Rows from block 3 of the encoder of a small image FSQ autoencoder, named by matrix and row number. Rows with one number within an expert belong to one neuron, the router's apart. Each number is 500 + 25 x the weight over its row's rms, rounded and kept within 0 to 999. All counts start at 0. Numbers have three digits each.
After each expert's rows are labels from the 100 images, of 14848, where the router gives the expert most weight on average: "strongest on" is what is common among them; "colour at peak" is the nearest of a few named colours to the mean colour under the peak. Only what is clearly more common there than usual is listed. The data: short English words printed on busy colour backdrops.
# router: router (encoder.blocks.3.mlp.router.weight, 16x384, trained with AdamW), inputs 0-95
# up: expert up (encoder.blocks.3.mlp.up, 16x192x384), inputs 0-95
# down: expert down (encoder.blocks.3.mlp.down, 16x384x192, transposed), outputs 0-95

# expert 13
router.13:485520516497478484488512503518455484545494498499480433465476476499464526543539526531520501550470497514531485483495475486467502523494523511520541529474522492495518489534498453523453503462480520535518484506507497466491503483489496523457500450512469508502517472455519518531505541546540485486
up.0:518518455529518523537455510512443532501506480501465515486514508491513467510480457502471514485549510468482503506467499508529489500540480502528523464507477497519463504501477493497553501514532522496487481459476479475503510477518455492508438512493541467483480518498513502504455505488527535480
down.0:488516507464484498469523520521506500466482505498498495513548500557510534495461507482503501563521529498438481512513481505462534441554524567528489576493508491511504494470511539491532480535473462514487499503504495526531517446495503479477490459531483560545560477489451486482508493493528444479
up.1:491509534512523524504479489471507450499557500498474474465515470484478499492497507518477482454510501500491459503488535480532527442506492474503466468496481509479510494474497459475496469472519512495492493481482499538491495524548515500549518522519558477486473499507511493529528489468474473485
down.1:513496516499480531511519507481463524483474514465502464462456463485440553476486501491499517497481512515556475485518506495467543480514531546484518493473507537468502489528504452506503523480527491556516504509507501514551473485481526518510475508489452515542458534519520479512502508487452458480
up.2:493514530484517531531524481473489499465477527447497515529484494543519485501520481476487504454507453498461512511482539483550455508474514509454495495525499464512520501507534525465471520494481511504556503526543510529513449505479492439529493505484497503541481471500489479484498532513480481473
down.2:525543569561487520491520489493486488522538488495517538477519522481478511495515489497516483498488489485456515510472471515509527498534539498508487491441505525495469541510490453455542501527484493524501486499473510528463469499508482513512496462470488528469485478483505458526529493510480525489
up.3:489513533495509525449540513496490499452490487466511502545504454497535506498543479501506481490481490570472481503493530525458463464479530543535457441552498472501492490470520513478487494518497502507521488476488503522509542470536484515502479525515507487541486551527509493485522454511558505488
down.3:520476489499524522493483482508533481480441473527523498489440494522550526515498430549492487458503476498513503460560486451540501497480524513504522553464511489542510500491506537523491485509518507505503505533532507512510523483539466557507514505532524461497485528471463493473513458468508514520
up.4:528499483514577503483481510465519474470469490477511450515498499472546543500534464507474479495500524471456481465464503495475491515524462541484485496547443505514471474500472457458546460515502472490450509449480477508513482546529546482516505472490486497511498530497500508498470492507540499487
down.4:483502521508445466515511477529500490515493514504521532461486514488475524486496451519458507490504486514493528543488488462509496511498511526482520465473500517527476547489501445514523563487469515496508504534504460505487511509506479527531515529490431515504513501485522510467527520530521501482
up.5:461453461482514477523499505449467520472466516486520501505495514507492485523477510505503503473488510471460492493526543483535489457544510488526529500533526508470469507497468515497491469510533539531510496457498453519544508527506509487465513546464552468494462503536478488534492439469496513467
down.5:494528525509518533467486489506515506490511483504468474475462480472501490490464511519472495474534492483496516487537513495523513475457499490523497510539502479465492517507492476515473521522537469535522501509530560491495521518503538508487584514544555490483495549511495518514513506454503473500
strongest on: purple ink
colour at peak: grey

# expert 10
router.10:476490491484526551525508467467521526447509518511486537512548525487522508489487519489487493458495524481523479468471479506526466447519483482476520530532521485500476505491515512488547518517524482544488503497546513531526520507473529473514508539505541470472462521491503463473467490466509517514
up.0:507555481493503499473473521488514511482456487528488481497481492505469481529520523465531505528461525499467511517494522484497525502560525531494505466472448498529513467484530534502531464498510450501461485527526529486497507546448499500453503486503491469484470467497532473476507524537476478493
down.0:509458522517521455517513445524525556497515538493516463540518483550536523500460484491492501505501446512534530531512512523494497485534476459447488536497506475511503457469494509484528478463478533469490532450482478496512502483542510496528509504489479521554530470510494489496494493515504510509
up.1:497526473552462493431490489527476471515529466508475541504483469502494517488523511459522452474490489474452499491520494513519512490506443516509503473497522516529514504499504470467545543473535525468539509502469489486476488441487520502513486479493513465495526512542534501486480569518463516480
down.1:490502455526504501486488532494501517552470494479491522497545512449506502505509499531539464494524543511499520483550546474458490489481495499528504487500495479497510480433495489519475552564498480537497505511455515461490482502489472555491480469493542480486469534494426468521519494486505470477
up.2:518504467460461500467491483520483477500526507489484525504527475501497517470497494475497473511535492525540491518482514521482486536503490502505534484489448494511450443544498466486493432477531551517523505509473470468497477442494477531493490541472512529473496510517487553518543520516500494482
down.2:501462496511458521464471466488542532442490521487542500483515489480487528490467507536444456513535476503529490495496474481502518460525507507479542514502523510486530540497492486519483509563485490495463438551463517471505542484477485538496473499513530543545522516518482530477482472468499529506
up.3:480467532507482518512501494505444502520460527535496512490507529499486503501488483528462543493493513481517539469506497507473503482537490521524502516520520556464499518475504543508510500508517464501493504477473493535496565513494492522502502514492541489482525481527470481508518465511523505506
down.3:522492457483467501501489522468506513553541516511512475531486475536527453474485507491479501456512469492514492486545505499511455480516482523488449488513487497548481506453484494483512458508494498529492581495513536508507494516469507503449475517504500474513518494538540484459489509521505505546
up.4:511478465533520523455499479490486491503500523492496475492470496484490492474493489498467541515524468452472564513503453516502530516498466524516495471525503498493488533523492525464487504523509517484520493508468453477502475471507488548499460490491498474487498511522516490490476487533539530507
down.4:552519508534493517433541517487550519461502493523498479447499495477526483520542477471524506555501479537496512508488493525480474493514496500482548503487472496529516536485489526534516554478513566477518456513477467459489489498489485554522499508511484472485559477499506465497501491489529496483
up.5:475485472450503511478473503481482493520470537484523525451494479494501556509487528527514528517498530472553496518482471550503529487505469502508522491489541490499510512537495506489469496498496500518522477500505513514530499513490504560523510483486491513533485523471483493467495481534501521475
down.5:531521434521516503511540503508492473483530508510486479494496483501514520521461512460525483491529535493472464513508522483510472558478512492531509466500503555497499513475468518526522516510493481480482494475506517471481542524513521457524559455449468503456494505482528495486539508486488507485
strongest on: grey ink
colour at peak: grey

# expert 11
router.11:502527545467458469508485529530472501532478504478499494484473509474434510512516498507535512550494522498483490480525481498491538544497550464522514531441492497527507492513466495510471492514462528511522506537485501519461481480474499531523496465529434540499511482487493522511548528521504508466
up.0:482487485482519507478493485483463509479489506514526494483520475524512485531463544494496502542464496513493492526498549546470501490479477535483498483517471512547511499463497466491509505513532500508513510483492507512515448489486518486481448530495510504494534500498508542535538475486494489498
down.0:517492466515473472474514487497486477506486520496531486524487506492499524493496499528492521519482465496536468494478484536494475541516480512489499525506454445519531503498505520534497491492467521466453492529527504491486525480517450539489471450506487494525514497477502505556522453513493497503
up.1:561502469496495490552574518484545506476520492502493500500519534490482519520481477490503450506484486484544479557499508497475506486529425475531485525548519483477470520526506489472490523485486497490503530542450505510529549481503497445502493459478535531497456505525492505499511519521483481481
down.1:505504464476530492511486502495494509526479491488466512561516545479471545491493477528533519506542521473485487488506521506508532465503504527524509535479499507508454482513473548489469500526481528490488524503518484512490495494468505465509526483521551477475506467527486494499486509500513490461
up.2:490463519497486516410509512523504485532499479490479508535546524540519513470539508504507449476491497450475501510430472523526523485449506506512490505560576476496534469525531512484503483484522503453557473494535496480493462506482467478538485476534492510483509516453509524535479519462465475484
down.2:492504466494468497510518441489472487510546527522485471495486456454489516456529537538528513512508506493503505491491523569506574500512558488521501472540484512468527523541499537486502554474480508490487502521511487503498521520492487530516511478518499498509504544478503505544522503502508487488
up.3:507498541512547482497482536470520499518513459480488491472517509452475467497489539540494488531481538453511477468483492476537482455484491513499481513501463514494508481516477542499525457485493477499475534533499445523495531583547521461527483455528473510487470488513484456523499522489532503501
down.3:494458491534477437452512502489484464515456517522560457498448470536463460496516548494522495487517519477506466462527464472505467533523490501484495499511525477533504544482497515482476481485516519506483502509516508490464460532509462489538447498477515483516531494514501487529531467477490493480
up.4:495486504498503472530523513498533468489525499446516509455550457516518487465447526497508474513506513552480543486512490473526447484495483477488513471487532539525530522443507455478512483501526487512504527457489477524459512466452510489484517498504488516510496497501501506527490513502497493525
down.4:503456506563486464506494487531500510553468514521518505506517505463483464487528535510514509477502469505493491465534502496490484474498487515492450503476493480477547537456485461490475567538456525473497475496506497482500523500544447474493452505489491507503484469454525486527501510515496489512
up.5:491464499486497496511493485460470494552539496518492540478537477489440534501493518518500460474495516492467566471500475536529477461513501477497500527477487479503473502484509519467494503467504516509496543513493489522483475493459504523544496464510515507494471471504468467484502457505504481468
down.5:500468530524534508505481518489497482532479536492535500506517456508493495547509507527523499573544431540527502502506499472479513529539488533490476505531559536472476483466504496518495533496511490506511508496531528489550490492478471513521514489436535494530482457494506480510494460501550547498
strongest on: purple ink; red ink
colour at peak: pink

# expert 1
router.1:489469474495525498491499501488504474531480459496502479516529475558542486515517524505502472470508442495481556538503475472497485491486511507472461474537496481494495482512509534475497455488542496473510516473480511487532476542535478475463490505470482485511446527471509500492503449483518477508
up.0:490509513529500504506468443511496445459561461525471528509503497524554528515495471474475505510535488502499451450504458547521483488547511462517511484531527521493492534497486540491526496487506494516480482453537514493512505505520527493526518503506483515473507492458530505527514559478524505450
down.0:511497464521476495532505525496520488543533502481490465546479518469492504521453525476486484526486533481526482499483495441500477527488492498492492501475496495488481479503535532514522480546495519522525494472472461511536457488510475493464498489497504519483483462480496508522492514504474486514
up.1:484537470525509481493474519452509546524513495484523513532502479515506484487501492488551515505524487506489479556489492538527524533490512504513451520558483503497532478535517453495492482495489487512463510494497517476500469504537457526490451474447472488532491480466542521507503523522518541475
down.1:526450514505492503483487502501498453515501499480523474473514521493474524514494496456514531522535522488499495537514502525490502552475495507467505453486532511528496453522487484502518514540532488516492487516504524492501487517457482508483475541508485496463493494507506484496479475459498481480
up.2:487485513536486514507531507449492486535474515523550510506507499477459543482553476501463505505471519535559457527503524528457520489509460447497503531478541513536525538533494485509515526502488504524538496499514528534515514479472502522502548479473512539486535530448484522534493518496528519505
down.2:482500549479501501506447505524485479510468543515530545553476538500529476533441467478478491478512510477512502531518535485494486495558533492484455480514485480472518522500504506451481494510482496517525495472493539530505516481472485496511462490492524493462452488531506486514485490477521468512
up.3:490500518547474524483503515513524509488478474475508486499508496528515523507491504493502518512518491484508525449522493470491445500496490480522500520512525480498528535480474501513493459492516516511490458493528496498503493511486503562418491496527441521505481507452518526490467553490460493499
down.3:511532486533505488560471511509476499508493532475477538511510539486532509515466493484542500551496471480496495497495516500480503542489459485524537506475476522472550475521498563525452537542569518498513524453513496485484529504477512512521517483488499459507506494486490461447466506422500499495
up.4:488547488528462508529542515501501481497508469515506539475494500509538517519481521526492494541501513491522529455483479548513536520517478449512458486506472488506497486555508543465533533481512470507508533497494543482497508512447476495490488479475476459475479501485490527512509488506537468468
down.4:482496510467522547517485497477475446519577521522526517543507502491465529476488524488495542497528541533538514521487481552484508501528501501507499482528550533510499518522489487497488523468488480498522468523502473491514478519497498505553511512524484507530492508498513480499506500482508477540
up.5:533518503476524479526508493533495517506525480508486482496472506501489512465499455465483515529527533502506479532454501522482500491490520497495473522534525490505495500494481505504479474536474468493519519520478509476483515507560473483462531502451518513522503492483492517519515497506480493503
down.5:511532526451536507466496523512551495469463475491546508493494514502545517539488486489493508517465493512463491524517520478493457524480451469517484498476558513496521475507494505509526498489520464481452484487449493507513539458472524485496493490539535505448472475522501507458537522518468454523
strongest on: white ink; yellow ink
colour at peak: green

# expert 9
router.9:448507468515544501496512532474478481462504477435505496534531487521519528504509524511490478474490486487452527538515496466546477488463523496493497478515481454517496500512489509467485480498531512491478505493467496505529474518487519457472475489533502483503492526492531474476491455433514498509
up.0:532492536485485515542521510513469565530478513508506458513537539507516552508493514529503529525505489520487494496526499556480531529517475555481483513469523492471502441520499436518478483519474468489504516499523501497581477521496476496475456477483478482484500491503503527489448511508483468503
down.0:502487531543466478492479542503525511519503478476492497477454509519491476529537530515502485481490466482488504485537510524506503515481527500522462497503481517519483531467522499532521478470492466437474503423502479526459491425482497501525486490517504547466510456477518468533500525514462568505
up.1:518488521452506502485469491519459507533535465516509474527520451486491472474441530495517495506537494482470492523505488533434543491487519492484527519434423494511526502519487507522454510511537463486493476512491492473525523516475476485464480487522493487497464534465507499494517483514533521520
down.1:497517472524474484514507515488467513477457532490511524497517550507498488509507485494513539488533517478490516555502495524478502527559486519491513516492498513493518495501521538450486466496507469537455526499504460480537500508495534475502499451561487471453504507523503522508524519500481480441
up.2:481534455500498503528476492442559511467546517544492481468521547503538533482504471465494513492512555457501503478499481494496454501485486517514464498481523490511472469519469518503516536510489497503486487454508501540479511482477520514545489476510512502481454502487465485486500483516456471542
down.2:523549502508583501501493489484527497501497543429521488549500514509465491498533478487503478495480509513442475522428507538470519534540502462464529534533496463516491532506482490497501496511499450491491516497516487503514500493554500492481502478523477517516543458521488528472535512525511544467
up.3:490502508500499496474486450501471469494475486500498491509516480515506488509457507506526512482546483512522541484510491508521497544497532495501492501568502480507518519519497505509480508506499485521499511459493521483509503494493492533602526504448536531523473500499476506513456540487465494488
down.3:499491514444484561520503533518486488536599491470506507490516531486490567463512480485507478475503507456499488491475483512500475514543485497518518497497488509445512492531513515498537484485484515506511509513559483485514537450526531482491504514506496461494525501468478491489513496496535482506
up.4:519484513490521495502460488506551512531480475527507528496536477505508456481484514481500469436488495497507483500496472529473486511487513500450489560486544506488479489505511517508517512479586494495529498449504556495475496531497500493506505465455493492522432468456515506501505505472525507498
down.4:548463505491486487479489507498515525507464494478498472505494526486494482490494541500477509420544499475500503424485478497482487550502477517507452494496510521472494493487514517518514477514555501517511540484517555482456470503491499543561510504474518515490466477499517496498503525456513491520
up.5:510474438485449496531440522481507471469498482462491470465496557534528532494482488523463541506526473520521489475522488491539522533469518497471552506523480474473555487521509484472455562540506544490532529517455488527504494501503531514522439490499542464500500461457468494463490518526472545470
down.5:499497476515511538530519501537503510478477493521522533504486483493521486487474456497494520489489519493489524542552448500469519472480532528472511498464438560498509496470538473458462480467447507504509505515482494489518487497549439522485497539484483516494484528475506484496464474488500470488
strongest on: pink ink
colour at peak: brown

# expert 14
router.14:491492490491527487465473530503517458516474458464502495521508481526523482490510503488502479486513482494467520557493481454517506521462528489474461480534459475509491478513490524512496472531531521468496499484442529504534477538499488491483456510496471499525461519508510504486518450475517487505
up.0:523502520503469498507525474517494539535461540473501420502479498474481528493543499500503528503487498477515470540472535493492556550522512490502471466519483503513511494512489532503505442455490506521502518555506522517513515457505503524497505500502517530469488534527503518545506481491521522513
down.0:441510541508454509537497526514509496497479521472530485449518508509473494495503527464509501459503541502528492531493504497480481521528484497505502439546538540482511501488517525540478465473524537485523477522465532489514547499468498502456478481478502536520529508498568494531505523497488515499
up.1:553519508494456513472530486470427472475482484486507485545486502528514511503486485485502525483502531505513526468538471488473464509506493508509509487468505470507544484478481439494489508503477510520502487529468474463469518498491522485493522444489502497472487518462513496491509507478492528474
down.1:491479548479486508514505472518527481438475470471515515463466452477517422517507499535533504504487450516473454502487480498494514484503501510476499480482533505539470472494531468506492534513479532499484531493471519475504458472514512502499513496541523512480522522477514469485509478511514500513
up.2:513532529525534456513487529504495500491486495474485484471447520495510547537452509485499513546533506527512485512490529501539533542498484492489463494484573480530550500467490499504502488486498462530496503519523530488466493488482503474490506475503516492508523470470499472526487536533497507502
down.2:478480526467460500531584506515531499512510537519515536489482499515505451516479502528522508519454514519485473477513487480505479556525530468474534491509477484494481487515528526529495520498509521500468529529496519515492505523497505495529455505504525497502553482495526477476455504521494542467
up.3:504486493491479493493511511464481509485493504477532508442469473504493507518511529535539489509514466476493486496494516507487509511500539525527479460527543507532473510496527480523487533486459477452520521526583500509490509498479471520508478519466485498488520456519500521474485497505520475454
down.3:541480428476519484483445511508518417507533504500509482524494485454511517485501510471514503480529523517474505452502471557453467557488492493494461496509504579483511512496521510543513486489459484505509528480415479515487438487512535494518527507471499517532477479487518485495500468493516499489
up.4:476520470480465446469504518524499503502479488521499523520526511507492487492505511496507517535468464529457498528493502543512529498471525554486543510519494484491502500489461460500516547473502510477454493534537510470511462487511444481550521470526521484519509478524488497497484519555492498516
down.4:510505448472499511525491536520515489477499451496561480483474468539515508509506487522516492525447494500519482528518496475483516510524489487532490481478526551515504481473519536500479524505503515547531463450487487508501505524453507539462517504493574468489550513504460479491520520484497472461
up.5:511507461491517497508532477478485514551518510486472471487494527494466461517507532463497548515455473541532543432537549477498549520465488445492489531519426528515544523511472480518494506456501483496540481500509497488493544545470493478493517518497511507530482559498524503505511496510525498498
down.5:521510502529490470528480508499586531497474499533480496496479519435503518505498464476497461522525525490516493501485515529487488513523469538479481480498493584508471525498518504498483485523528467523516530479475533520519488504492477467468526502525488501493512524502528471558494499472524495495
strongest on: yellow ink
colour at peak: black

# expert 7
router.7:526520521530496485502519487529463541519463511457459484494477476509502478471470483520461511477461458512490495470552539486557519503466489540485512471472471499492468504507515477469464517495482529465508492456528523483495463474495509510511489493507495524516512476486484494521512508508470497477
up.0:511576496498517474494543521501418491501519532505466501520501528564521531516488501501521495542493511490492492491481507516517524510507490473524483479538526496483490534424486538494514505475539473512500499489479505491500482477532514527477491528515497519505452478536478511507491503482481524530
down.0:504478487475503541458475463475520475476464516530515518581505509565555489492503497498475538521485471491479505523498545469464509496481500502514507489478458501489485522515494496505505461451535481517482487535517536456513521503474483530495515505513511473566461534445498450485511448466483519502
up.1:473491522521521512515542529491503494461499459499516492479513519484472522537471529531463485507458511517490532469479432512483499520530484489477520533517472546524506495492536473453488474459575464504489515485487457515441468486499459483502486512524512509519487506513485527487513530521467530487
down.1:505526493484530546474469555544503501534569506506514528477489499480474551530465501523503512471475520481453502543466484491493548481498510507493523507490528527504513481471499491507527563522496491483489443538499505505533519500448470470544473492482508484512508478493439507526485524502540433485
up.2:521510471525524508530519468511539466484479515427502511483506479537462506493500486473528488471481512451527500540477502547484512510486481493472476542520486512540540473489480517428508525538515470490500472520461525549554486491505502517497470561469517527491501528482512482510454570492464516499
down.2:507495447500521470511494491503489468468506500490543486492490494469479503500467467518534482510507521474502523484512472482476478491534512519498498459506515499467508474498479459455519462537499514485465507533490508488538494492511516516541486533534527477514475503481473467521534483511456541511
up.3:472504470498501484482496479474443458534545468506523489519494487474485503499536502478522439527506511514482508520502486491494512469492456492465472534421460491556515519474522490491504471499521511485487529481497532535507499497522492496531522476515547478503513543530534476494469487499511512487
down.3:558485536547474522469455522466490506512481557484486519535514502496466481499474497471521507485515502465495479481522489516486533490514519502458502518524581536485496495500441493457465540502434495505518492481535477517495438534487529550511511498479500497527506489454489433474506531526500482467
up.4:499450496480508473504502497461493501475553497467527481475503487510488493505475490505506474519524490468498505521484462554512453546515500507471541526483517485538470492494477511512520506507496510513490531512482432481539484510481501488452505482491482486468549491532519485465505454470484461530
down.4:501500480532522503554515533461506469488517506487526475511515514495509511487537473506496500509521459497553493471564513513488507522509499512496486478502561480487470554510478490455528451479502488487478464488483549461462477495531534479557526514496532467496450504472492517500486504520501476462
up.5:478486488462502488462475462509475477456492513496474511462419485523497522526522505513509512492483450497504490503518463524506465442482536501533490451524449496459520483488537504502463444474532502470483476442502488485527510463501537487515458478493488499475536500500546517516454535473484501454
down.5:501512513474516545481509504547516492523555511506471526511524523505501536537489417520500493479533504523494542503534508472469518514518511495474518490488488516511468530500466523470477508517492497503464514524460511456537531508517472491508490509486479464474481511505500492519506442478519538490
strongest on: red ink
colour at peak: pink

# expert 6
router.6:470514493499505529529503464480520542470511548528513534509523520455520504511465510494480492478502522480517471473476536532513477450537479485517553513512523507482490505462479517507515527487521469524480510528545505528519522502455523488556518523521572453471484514535486464494467486495501531518
up.0:462490524503506492534547523504499459473518474439487507491513500490476512530473540534504520521463501493526474444517523522533519492463539547490510480496500501522480532550529444502464495471501481557492464523473475495467521513496486551509508477508503526511547529490540509534529503517503473482
down.0:488466510508502480524519554499466481502521506510480467488487485474470497476495552508485502492511485479478549457512465523516532492487540508463480485527488520503500476515503497518488493507501498521522514521466481493527422533488491489519535471485502544500511487449509446533519503501499516484
up.1:515505466503476515506511481493502476490443524500508520479454496490530497513478516514506528557518517529494466499511508490490487478495510511506468488491499488513475470456508491481497456497497487507540492470531539457492532477475486490528505475489517519466493517477466496483536438543457497502
down.1:508561503540516519516520519518495509503531526472444514514518514533487512501523498489443532462484495490470554509527461513497506474450506489472483549491531469463526497503502518474456498479545472469529530508463503481446536490479491480485473509527559487480480497507511482515484521478485422495
up.2:498455480504444500524534498455472521495504512520510473502536480561490526524500493542498524487517483506511486467507496455529497499488489528537484555499511503507491567493500495529520549502479479543469499494512466491482532462502509504501508517496448526489527510512510507463475454446481453487
down.2:520515496427457501498524483527511504542525464496509446505533457539445495545527442500468479510491492539494498477529551530487514505523504538478537492527518490515513488496524455471457477472547480494469494519490500485510459466535497499511513504534468501493531511483508511507507529499512491481
up.3:504485467512437503490512497493548527528477502540523502467495480470457450483459520513487484517516544512586541490494540490487528502497466496434532511506506523527509511509495480496490477487500524495517491524497469498472506554485496525528508495511461499529479514474473505488516519484491521502
down.3:558452429484540483522500500476492490478498495439497529498482505499422486501500543480500520490480489492481528484484470499524549517455511513458507500545494463479488532497507487471489512492524484497455519481468527500490489456499498503492504530524455504505478480534533512480485481483547535496
up.4:479504517515460466520508473505483491485477489508511482475479495539494455486498515463522488495462462515480511493473531494499497465468450530480500528492508488493507454518535509502493509497509503519540531510503489533527490479504515519464555481499507479541484507539514461511504486527470503508
down.4:497509454520496545511530462452520528479530476492496484482518482522478523557504498474516510514500485479530547496501483463486476483554509506503530485515473485476539512510475456487573523467495512479506496536482523498511477491494503516493521474511506464502518496498464452496473537495511509474
up.5:468518519472419500554476515531509499494520499489530519494516521500517579523481507490515516480489530466492484516471502476505535463501511461460547526493449538540491469518467487538493473528518469530478493532495483512551481505487474454548478490482488473470474519489463554489518486510511490459
down.5:478513507480484489514530499516512509492488493495531543516518481477479454487473486494473467523521492447536512482506489531517508506507453501532465489482519505451465530524436484473449542486507506472492532488495506505481472517481495510548533454516490484505532535472495506543506529498461534466
strongest on: grey ink
colour at peak: brown

# expert 12
router.12:508517545463484475494523535490500500521515495519504520455493530478442527533522484495542533549509513501525486482473499514450536539522565487547509527490511513515506467502487471519468510489468519537452515549497496508472508531500497547548495473508455528515543479531490539531505525545503513492
up.0:443482521488460507514512490496507497512536496495484507485503518506492507533543483500516523500528478479515461513498518468484461504494497485489517523527472479466496505455533532505480506485497492465511515468533489520523522512523475486503464444492490489475512490513493537511510507511505520531
down.0:470469461511549519457498529504517488499516516531561524542473508504477458469514467478506485502468525504515553481523492500472478510506501525545506510474469536513496515493471465479535541508489541507463486515482490486513534503472496481465527495493497515496505498476496531516470522503519494517
up.1:482512524473548482492512508514467513490506494485520495493492566480487467485468485480509496477477511504479538477521473491515460491509532496492514496524483517502486537465508477506526489516450509507510522485543493487539553516521489524508495502524451444571455504515497519517545478517532488463
down.1:511491491484500428527474480520515488471508518520458466515529484568503505493499532527457459480489506458482462471501482502515486522466503515481530515516461497487452485544522505502500462481507483450485522503497524468491469526492485520479458476503558490464512473493545478472512509471457512539
up.2:524499457495521547509513474520563504471478489542508526459519499493483475492531532502490471488502502471495491488462484501492526523548540492445482488482408467525486480512498474480557551506517495432517475457493515562517489524510498510488458482489526489491503478536488448541538549537473532491
down.2:506495471515539483496493474448502545467496496486542473473503511511523516508476482491525513480523513522478499534459483501539468490457497502549484522489526511470514472534462540489507480444520510487485520520467533505503489537522533498467527531507497509482484479492501528534468513479508474487
up.3:511450492488542465543493529494505476490507504432492515470471455536555502524546469496487494474528498464573486490502542497512534547498511504505498508502475497447530495475505524480482472492542478476525518498455492499500511549523484556491421537515505533506480504491518495545510444500531472476
down.3:491535459519489455517531481489471481499534495514499492536499503481510512488500539492498521480475490480500522518468464480457522526511466486504510473507533486482528467511484456517466490500506483478512485507507518497486494503512483449481503473510484474507500456506560495464551509553500511490
up.4:493512480471519467502497513468510508488466480529501465485469484453537476487462478553468510464511479469529530515548499479517484477522524505512511489493458467455488487529450451479494560519491491519477518526575499472503483483502483520511496519500521485498457511481491498498512496516463508531
down.4:500484491519524536483504510490450496491528492473521534505484438522520521502506484508573478502479462494515490520486464511499476522505468544485490476485452529502487515526508526508486513517474506461530503516514434537512463512508486534479480530482527498463479475498498507517548515520515515477
up.5:484515548508502510461524487506498512480485479516517509445506522533538529526462492478517513473476485519503479503528500520489556522485508498486501514512446512486486485490490479464455506454515519478493505487553551483490482494539460532522474506488506521479524498475495529509489499483505522496
down.5:526527492462478479513529518494506477534566499499516498519486495492478530530486464485491495495506525469547494526445501515527463500453506522451525477529513472509540496532499525543475499536512490503470515492470481520545483525502474486473550528509493471534467553517522522491503477518520476504
strongest on: black ink
colour at peak: grey

# expert 0
router.0:477516474518522479483509556491482459500509488466493455505486492497474527533485530523497486557496463513474499513555496475499513488455555536491527464500458475484505471532512453515467465491518536466532467511463502521524445490483490502470489436534523480500511511494523500539528480509509491454
up.0:497468535517470464520488515495500481502521517510531450487473553479498498465502505533512500519541494501472499522501478503526488510480530526516513458511513483519520462519514545495474505497518484486539454468497480474506549510541507464471482485470535545474523503477507515527506525516491474538
down.0:509518500485519502545493445509520501525503495524490502478520486535493455498536516539522466545478492505480513489462511482491523523489490551496486501524491500521506498473486518507527468513506527484485494460510551503497546489517472528507442472505513501480461529507525539491482540472524543519
up.1:529493497486483451502507519505482510485527517474502563531482504490523494520489488500483488458466495520486544522488491435455494510504497501512495493465538492468501501523496504502538468499530485485517514497500472480483470514515493540542532530501519507479475507523507519473485430492517482499
down.1:513525507505513499508519523493515485486531481489484490494500578433509503525498513458477490522503450516533524462499478503506505478501524500501493485534501467504487474480499536481505509497503477523459464549502512496529508566484497509494478532491499492483525472494477492526466496444513492532
up.2:500492483504478533504544463497504527469535529500504506480503489515505503524515543540503500515466508481483482501527546481513482530507510497500495478490500519528514516466496500516497537480510450534507515529488506505489499498492513488529503476493505492483476532521457533537537471502505468524
down.2:444504558523511525500502540538493495537493491502508539528481500492531544486518524476473521502500494507541498510514455472491502448510512501476522504487518506444496501500506522451526504534456513537512456516507492463481507485527522507589513505468535497555467521530480523498546483487510506515
up.3:529510468474442492513514564465554471483484509519516490513479529504510512512512511475508499509495478487483527443491471521517514511528478453475484467506486516494511493458502514531541493509515501476509523537447507522471489467521481501507518524509479485505465496537487486495495513475496511510
down.3:441528507499528482553542533482491504520558513526485511553494516532478540464509502517549523519545507487504514543483521477487500511472492542473516541516546471465512497444465504517525486509498488513531516490534478466509490488465500451522463507524530553479517533512471515469478478466509493510
up.4:488493498484520470526497515490524471498519468455499500532494463485458519481494495493511494499516551481517514484529505496537487499499538494495490507533535522493486474487481476505510470477464455505494540472526503531516480504483486525482517523475488462495501505496519455526508519517518470525
down.4:481483501463523502534516496548545488463556513536500510522482501526495513488481500536507530510514504494497542525522490505487468498504447477505483511454511476502497537465498525535500528501473498508460507522494449504484475509469467520547446473492458482517547530502513533465468491473441474494
up.5:509466522498522522489505446494567525493484506500477558464481492514486508512589519499482495494521511456554485515484493506502513494509530481506524511565488516465462450520483505476507510552533534500505524493514474501485496491520547514474486495511470490507515517487464505516516508517472514554
down.5:496502504476502491475530516492523512499459536520468490511471491488487514510503482498496497516543487520531506477503471517453537484506471522508496468518551492520493490489518466491513510482525498520462508512528515515511531509497485504515463496484532499527497528504526498499494490492537503498
strongest on: orange ink; pink ink
colour at peak: black